A small audio frame classifier, trained from scratch: layers 10, soap at rate 0.0021.
Rows from block 5 of a small audio frame classifier, named by matrix and row number. Rows with one number belong to one neuron. Each number is 500 + 25 x the weight over its row's rms, rounded and kept within 0 to 999. All counts start at 0. Numbers have three digits each.
After each neuron's rows are labels from the 100 clips, of 14976, where the neuron reaches its largest size: "top examples" is what is common among them; "peak on" is the class under the peak. Only what is clearly more common there than usual is listed. The data: synthesised sound scenes: up to three everyday sounds over a background. In brackets: how many of the 100.
# gate: MLP gate (model.blocks.5.mlp.gate.weight, 576x192), inputs 0-191
# fc1: MLP up (model.blocks.5.mlp.fc1.weight, 576x192), inputs 0-191
# fc2: MLP down (model.blocks.5.mlp.fc2.weight, 192x576, transposed), outputs 0-191

gate.517:538505491480506515466502511508499494469490467529530511472534509496502509498498481496484501471487492520515486527502546495509538436473507483514456534477490510487483489462484483482510522436457507549481493524454473450518480473503487531468514527533520450494463466512539506547519483479516455457504504489484451494459495473562539484489500492502485511500504502545518518510473522489514479537518503514463483503493468509485469484464504501459494491531526531514506475500507482456493526493486507508495529551499519507496556514512537465463484461534475487453513478484481512518516512481490542463
fc1.517:494544457520497497477486547492511498496486533484491520531528494453508507505509510522500535509505521460492475508490466478517518499528530515503506514503556494548542497479510510478481530505547488448532503541534537544478459526468516504495488468537509516509564529514459515471487474508485556509534516491503522501518518517474484515517486507533505496495475523473520503512531508554541489486472517466523520486502501542456553543489513499489454483477511501468500533486505543492491501497507529525489504495506470462500503515522452477489532489471500526533512531534506442488498549492502446499
fc2.517:515478500500492518497494502485514525503460484501504500551490487545520489501504514523518494485476529459527449517512466520508525499487494439487477504479504518542467479469470482528494515528509503526520517530512455495482512522476543506489499519446495460470511546483502521499477504504472479528496483535491512465501484458519495510532474503536485499591489559507480494521519511508464476520475476557495522477514473485500459458481536503467525515484511518495517462476530551527508520503484517504495447498526514497495490471491485504499510493496480507533502469494480516487412468558521502509
top examples: hammering (85); first sound: hammering (29)
peak on: hammering (69)

gate.547:491490525547471507474488525472479492498495491547504469512503502526499486525492505478482484532488479503551512490557519540484506521519472492435518487486488521504515475428482512497510529511506499483512502491482531529459472462497537484495454511511481539510522501527507532510496503519517477484481480461471520519469509514543536501532483491501473467501522534519435509564523487510540485471494487506472535493513516555507509487525445487454495451488557493500531533522505460464500457518468524515508524538452526501518501492463529483495485502498492478516469513501507493470514501515492509461
fc1.547:501554460478477473514496543507525501518464513505506505521539506414489508472507484501511508535511517479482482481455487501509485497486511499558486515481512506484474502558518496511516469469509519499525497519458523481553542499506529557536515483473527438522508564502517486488513519500519508532498530526532522483471486490459469496459497508523470486534510442534496533447494467489538490540462505482496508505474505466478502488531544486501533552493484497500490469471488511486475503461509476478514473485507503516522483478488468464488503496499502508481498466491520477471534533528490504510
fc2.547:514476479520493456483460545531519512472507515491525484510504549515528479514500513538492496498483509472469519498492491538476485484463500515525481470498498512526526490447503485483467522539499522520507543518493501493511534510520489488488524475410535474471508510477506524505490501462523480496508527444517477501550518497500529530471511514516500496519469472497556504524468508482468533547481501509436475492480532461566516487507460476505525481481479503493528490476481516526493529459520486559461492471472490527458502501501444501521513504538501481451508516512479518498523487508486519494
top examples: doorbell (95); first sound: doorbell (63)
peak on: doorbell (93)

gate.430:513497496497468492486535494501544506498485492492465492487523503524516510467500495469510495437526518511547485442550507453547512498520461515519528484500483455517520505472493465509497574492490532486509477463563510492515497483477498521515478484514494512454495511507467468475462500475493534520469530468499473507494468488517502491490529526549507493462497489507514502521486525481464503500493514478515480539527482462515474490495483503446480519478474526505519500473477449498471508500505550483489539563484480467492490503509445451526474521516433516526477502507464499465489508484495506485
fc1.430:527470475484503486466529513514504477488500469490496509500478493509518476496497492485523471483508502545494509459523464512502493502478477442507510483513458541485480477497520487519481492497447492470524502481504504487499473507508533496547454496513467535468480538508466483507479457529495476521505477471519460499448468484487526499477482510516505492520512461523523536474499542517496470504509489493500498560558505451495507457512485500428504525542457459461472520459509505508490520474487507513499515475515510477529488509477535491526466510513537500504537559466484487451516454435501516510
fc2.430:454508510511514513519539582540475509500495522489536497514489546452527482519506504484518510511507469517450462515512494474462494508499483490530502491485497523466515531498494512455501484507456494500494473518466499499506492495528530470493474520490475552488496471460522554445505496496501450457525462449480514463531514447489513532495545506475513513516468480461489477533523507497464496488493514546477517486487520488501471485504489524546505523541505507535488522488513494497525492564517486462512504480530501515506495503503531521474545510547479477497474465565526484504502518498511497506
top examples: doorbell (91); first sound: doorbell (88)
peak on: doorbell (91)

gate.509:477455463487536449513543494484504493479494478515489495503497529510514515543522459506514520491483509541468475509486507462503505522544528446490509516511526572529524502514479531481530472476495534497512504505480461478527519527488508528476510499500474489463514516483480536478492508483518522484480473482493449503513570505450498539494492482513486471445527538497511474507516488516495457504496514495494475499542482487518484495477524490501496501518499536524470436465588496497507501484498504504514538557512486502477502472516430490483517473517529509483512494519528477494493501504455473520
fc1.509:506571469508475521528495486501508479500477530518500438510474486565489482492520529536489475500490490502502519494541498553491491472521504486518556466460525509511496477455491483499489476503534498540472467516504531491454492516521494465524523516471473511522476511502490419494465510484502509491519517521519534488510488499506479488496511498526521489516508519539495483484470515521503524495483548440493541490530542508475525485482476514531519523486483531475533472519501497502509525467471526484457442504473502482542466514496470523506482531487507477517454506482551478516479503468535536523
fc2.509:518517505541496481492507518484539492485553523532472514501519513508507473510493557488487485515500504467445541509504487477510494545476455509447507484502454528473506467498503478539497514518496521499487520507468488511511528511515458492503454429467438503502523492528517464527473511500545495481533493467504503496513501484549499551524505497504533499539503472485515525512511497495518509548520518478490493546499481471489482482483483566470499532512517454512471428501542511528509511500495517480485459503475490493483461501535509512493540497473517505481559547516508522515525519502494503511
top examples: hammering (60); first sound: hammering (35); clipping (29); text has "clipped" (29)
peak on: hammering (51)

gate.171:501485520490517461431530542494513523545491471480468470486554520518524507493509495530500493451539532506538509510520553526482521504529476449479503522461514490510525500475516469512496485524483491518442532492519494492480514495508542443505452500560516511489472521524498489507529487507492476487454529528475479472517488495498523492538504491507518480499473530487520498518481508504508473475522523518503464499523463489533507475460456469485507474456493555509496478506486471467522519512487467515477502495494481466484497537478523511510508447487482490524465566536485532517480533505483475484
fc1.171:491432528481492515467521533500487524507506485503475480521559509571492476512493511523479507488490486504548491474529514506541480481524494456470493524487498471516523524479462493519504494510508477505482555475491508474478480489488520468500503480550497521515496526523521518487516491502503528462464488530449480507553494519510480508511499480519523474513498508468492489500512489488524426488515528491520507501521461512501458456482468504555494460489489498482488495503504508496487453533494475524495462493483485443490484548500499522514518411503489450487444511526520499506482493548511481471
fc2.171:542487491468478540552490473512485468488521539455483487495501515496531507514499520495543484463491535503513522492527496467509488532530490493510477538434478502481470506524508504519486496497499476494487500518508520524539507551471523523525552527519519511510537498504475508480496498480487535516500521481533526512465473505487461503538496462471513461482511506501481491493546482502536440487475515570476530485485484501461530437511525483472477513515507507464454486493534490511510483475534544467480465526516514461519501507502527524487551496485483531539539436491495513499527483490507496501
top examples: doorbell (100); first sound: doorbell (28)
peak on: doorbell (100)

gate.166:481491479517497549491512484484500517509556481522506524536575492510464495508530516484542484479467451545484479512540512468493483501507511471515495496474510506459524573508515488477477476500488531513515490499467499495500501507534456471469538472507546517543476502529534441538503529483475487516515496537492491522544468535487499476508503491514502505546512475499503483488496493526566511510510469504446488493540505468501512517523518492483521525503538437486460499481474488504490512489499530525477517535480511507523492554515505454498475496486500503482498465517474548477492474481505466483
fc1.166:521475554508532456512487560517504491489498492510482502516482460451538536489471519502495476465535533520462487470466501524527474495494467472506513529493486467506459484525511508504492494490513427454518496540480522530493485510479475491493504517467477535496547489470460547493482481535462512518507501497508501502486509468511504506501432456521539531479507514495547513487529483471458510479486490515533481449521498457494480486534505511518497523507486507510563511464543522504497439510505491517480462471469525492502498517487478505478533527478533529513471548504520488519495509499510499487
fc2.166:490517511507485499448478534554497497485476502483519487494483482513463451488481484556493496520507538552525506502541549465514501529479504449466504487484503498537469508489467506473464506511501491519513505470487497510517516512464518523499491459511507476492491529516487459467512537498508474517437478551492496472540495487496516467503497529497427470562493478551480484481501486484502493502518485520541505521513471487497505527518482531474499508454543482504533489486573528525526528514501489534473486480526483472488468540530468507556517530473482501493509498484505489505494455483501515490
top examples: hammering (99); first sound: hammering (79)
peak on: hammering (97)

gate.159:550465542507489472521540469507519513486515488521533439485514502532514481525504511538484497556561540467513511489497516476503504522472496500498494498527488499516494540490495535478522470509460475476508497465524526474500489465502505480505493482461497506521550513491525514490471487479517517481473468450482476519450536503514496513524477453544534479493492462499491502490549467514479496503478493491493490495456529482510512503460494502476498485479446531520494465489501544556472492501516495501505476531567494493489484542500486492523493470489563474507509447492474504482492528520538546477
fc1.159:541465462501539510547516557530562538477498552519503495501489484471555499478546500503510541533495490514497496503494534506484518529491484548510519513547506520470536533567520426518484509487486484529531498499503532520472517482533541479509479493524519454527499499491501514469511535474465501535476486471495486491502511517485475495504481496509495521482531521457458512481496501534436449506493498525520511463484460499503502509509483494520523511486472505500518538522514505518509511524471425468493487529534470493525502489498497513511503471465483495532497518498528495505506466521489493523
fc2.159:494568497494532528512522475515499498529501462526465475480508488513490466481525524479557500487490502427520497502459504544562495462472521514528521498524508476525448469492476526506519492494517479479533529519479534511489484501475491485512529539550473510497501532502492495493500482507509469518474509472456523498491515476499470478530515503538484499477484504511477490469468520509478457442530555498416543517483541544515501496522470510502509535512508508465508496481524501521492480532469501474507491542495480503541481500513503474519511526504510483543505466468474507499494519504457472508
top examples: barking (33); first sound: barking (26)
peak on: barking (26)

gate.186:493493496484493510505492500515508505483510490520462472527469497516498508493514500531462496520495520567524502464496542523478517511517472463531475556494557493469534500506538492496509419462478551528489511497519519483528519490521516500511498470542500505556496481469511508514494495525480475514500482541485505485501498533522512515479546502527535507499482498481470493522497513446525498505429473513500504460508499519530440503536492490497512485512474471489535492448467511539525481482551507524456435486538522527503509512496512483460486477527556502493481488471488495504479484497532492505
fc1.186:492492516521511470503483480460480433469509522524500470471462487536459518457529511520478517566471499493507510459502519487495477461502515483517493506485495517473529456490483548520527512511511513517509459517508475518520467476472471496504525475462497537498502485465501476506476507527501488494516475505453551538491477516473488502422513486493511477509498511493500467538474497482504501510518463504564527497560503472497494498448501524520519526498523494516504475483445499523477488521489475428517502523485500528483507485512531490461486459471511516503469502520468442507510527510498468520
fc2.186:508511483500536494486509511518507480530508470512502465509491466486502478534518492529472511500484487561476479516514505552486480489534502491500502509518460503537496499492468501468528463504442482500497471434486461499482513459494531556487481545482462507514498500511497470541465491460519563478506455514478506489452479493484463524513509516501519542489534479520490501466475461511485493528547468499502479479490521461534528508508533531520511498518495517482528550472487486502490482503498484503540463486504485487493501502463512522451489499558529529519477478465507530533550495497549539492
top examples: barking (69); first sound: barking (30)
peak on: barking (67)

gate.271:442543470551475525485509467504487469505506491508425498514495496544533509481469489485538482481475488481519537457474510514519536500522463513524545512476513491449516501494538513475492472498518546529531484440478511487514535465516494491490513502514467465505522508498493515531521509464509505495475508504456475508511508488497500509465485543517526480510513474489504497491484457505523511516455501485444450511487501466516469533484464491480503476497545566477481537468494484512529531517482515468523477522486513528511475478495523510549479498505509489506492533520464511474480557483504539502
fc1.271:508520491514518500489514475506524492445479473521515465511480503518565478495477524511504493494493508546486529547492463471518509487473506504473439487495542495464538494474470485469487552526490496520480500467479533499532480528514504490541513501476489539522465518504515515497526496506478515494464503475478435475503511500497488487547504481462500474518469527429485496463502496476494489468473524552485486494506475468521509528502502519543504527493475529526450511496490558543491560497529531485492488488506549511514508494469522511517492474433487512529516492521530454513506473506491489497
fc2.271:506498482482478500509508507512513591498505461477480451496494508489482447481487548529535494487493505484537481518524542493524528461449489508472496553480539533524528529516536498442521504496501497508506525506512501540445498538496498472521520519519468511471531539534480496521478504516534495518499480537468550507509505509510514499505511480476501518510495464481514510513522506491489481526522491512534533543514513536491483469508466512515536502499509506506489484540497502493509463461481427514479530496510520500512473481486520526493484517473504444501532492501518453517482423535521494515
top examples: hammering (98); first sound: hammering (84)
peak on: hammering (98)

gate.406:525479497484532508551533509487507523517479513494522492495476502515512502542501476515474531458487490496508515517552485507470504509504512477502476504516484506491499514533432546461480522536471472498497535502481502488482473474491505523479466527511520473549512516477568564495509478525529525443461470517486468494501543489478501480469532516472518470517541523499488518522475474515497513445486484498507485475527509480483479514520538514574553466518491496516472548484482494522553508512471479468517484476474486506492499483473476502493491502560540507447503476489479497519507496512493518475
fc1.406:520497473493497475490512468523472454475475514502475527500487543516505497502468514519473475485500542535517471519537513545486515484526528540529527483504503496535505513520507470484521519481500490499476496472550497524497541567501509490504499484510496495523495485480496485513481463505489461478530566461517535504516488517531550498489482495503467521499484473502510507498498501443545516478498508520531492459508511520492547509509501496457507515512455505543543530500524485503521536549553513507560500520472482502460533528505505484497480574498484547490455512506467528523472481462465519509
fc2.406:495507515468521535507489484537545503502460505507522502499523515520483475526506511527472557489500500485507470518504472508494490502498471546517476484455514531514491479539503544491512529534489515479522555530525463506469482490481489495465478513493529480528477528516477490471462490459496458496469448498540525471524458457541529453502472495531494518530508474516527494519552494452486474496526509498540474532515534483542489524507540524530494529531483499461452481508494495464529517494502474487492492483491529453532467455497538497492492533484513486481507537494494541470479499493526460493
top examples: hammering (54); first sound: hammering (52); car passing (34); first sound: car passing (28)
peak on: hammering (53); car passing (31)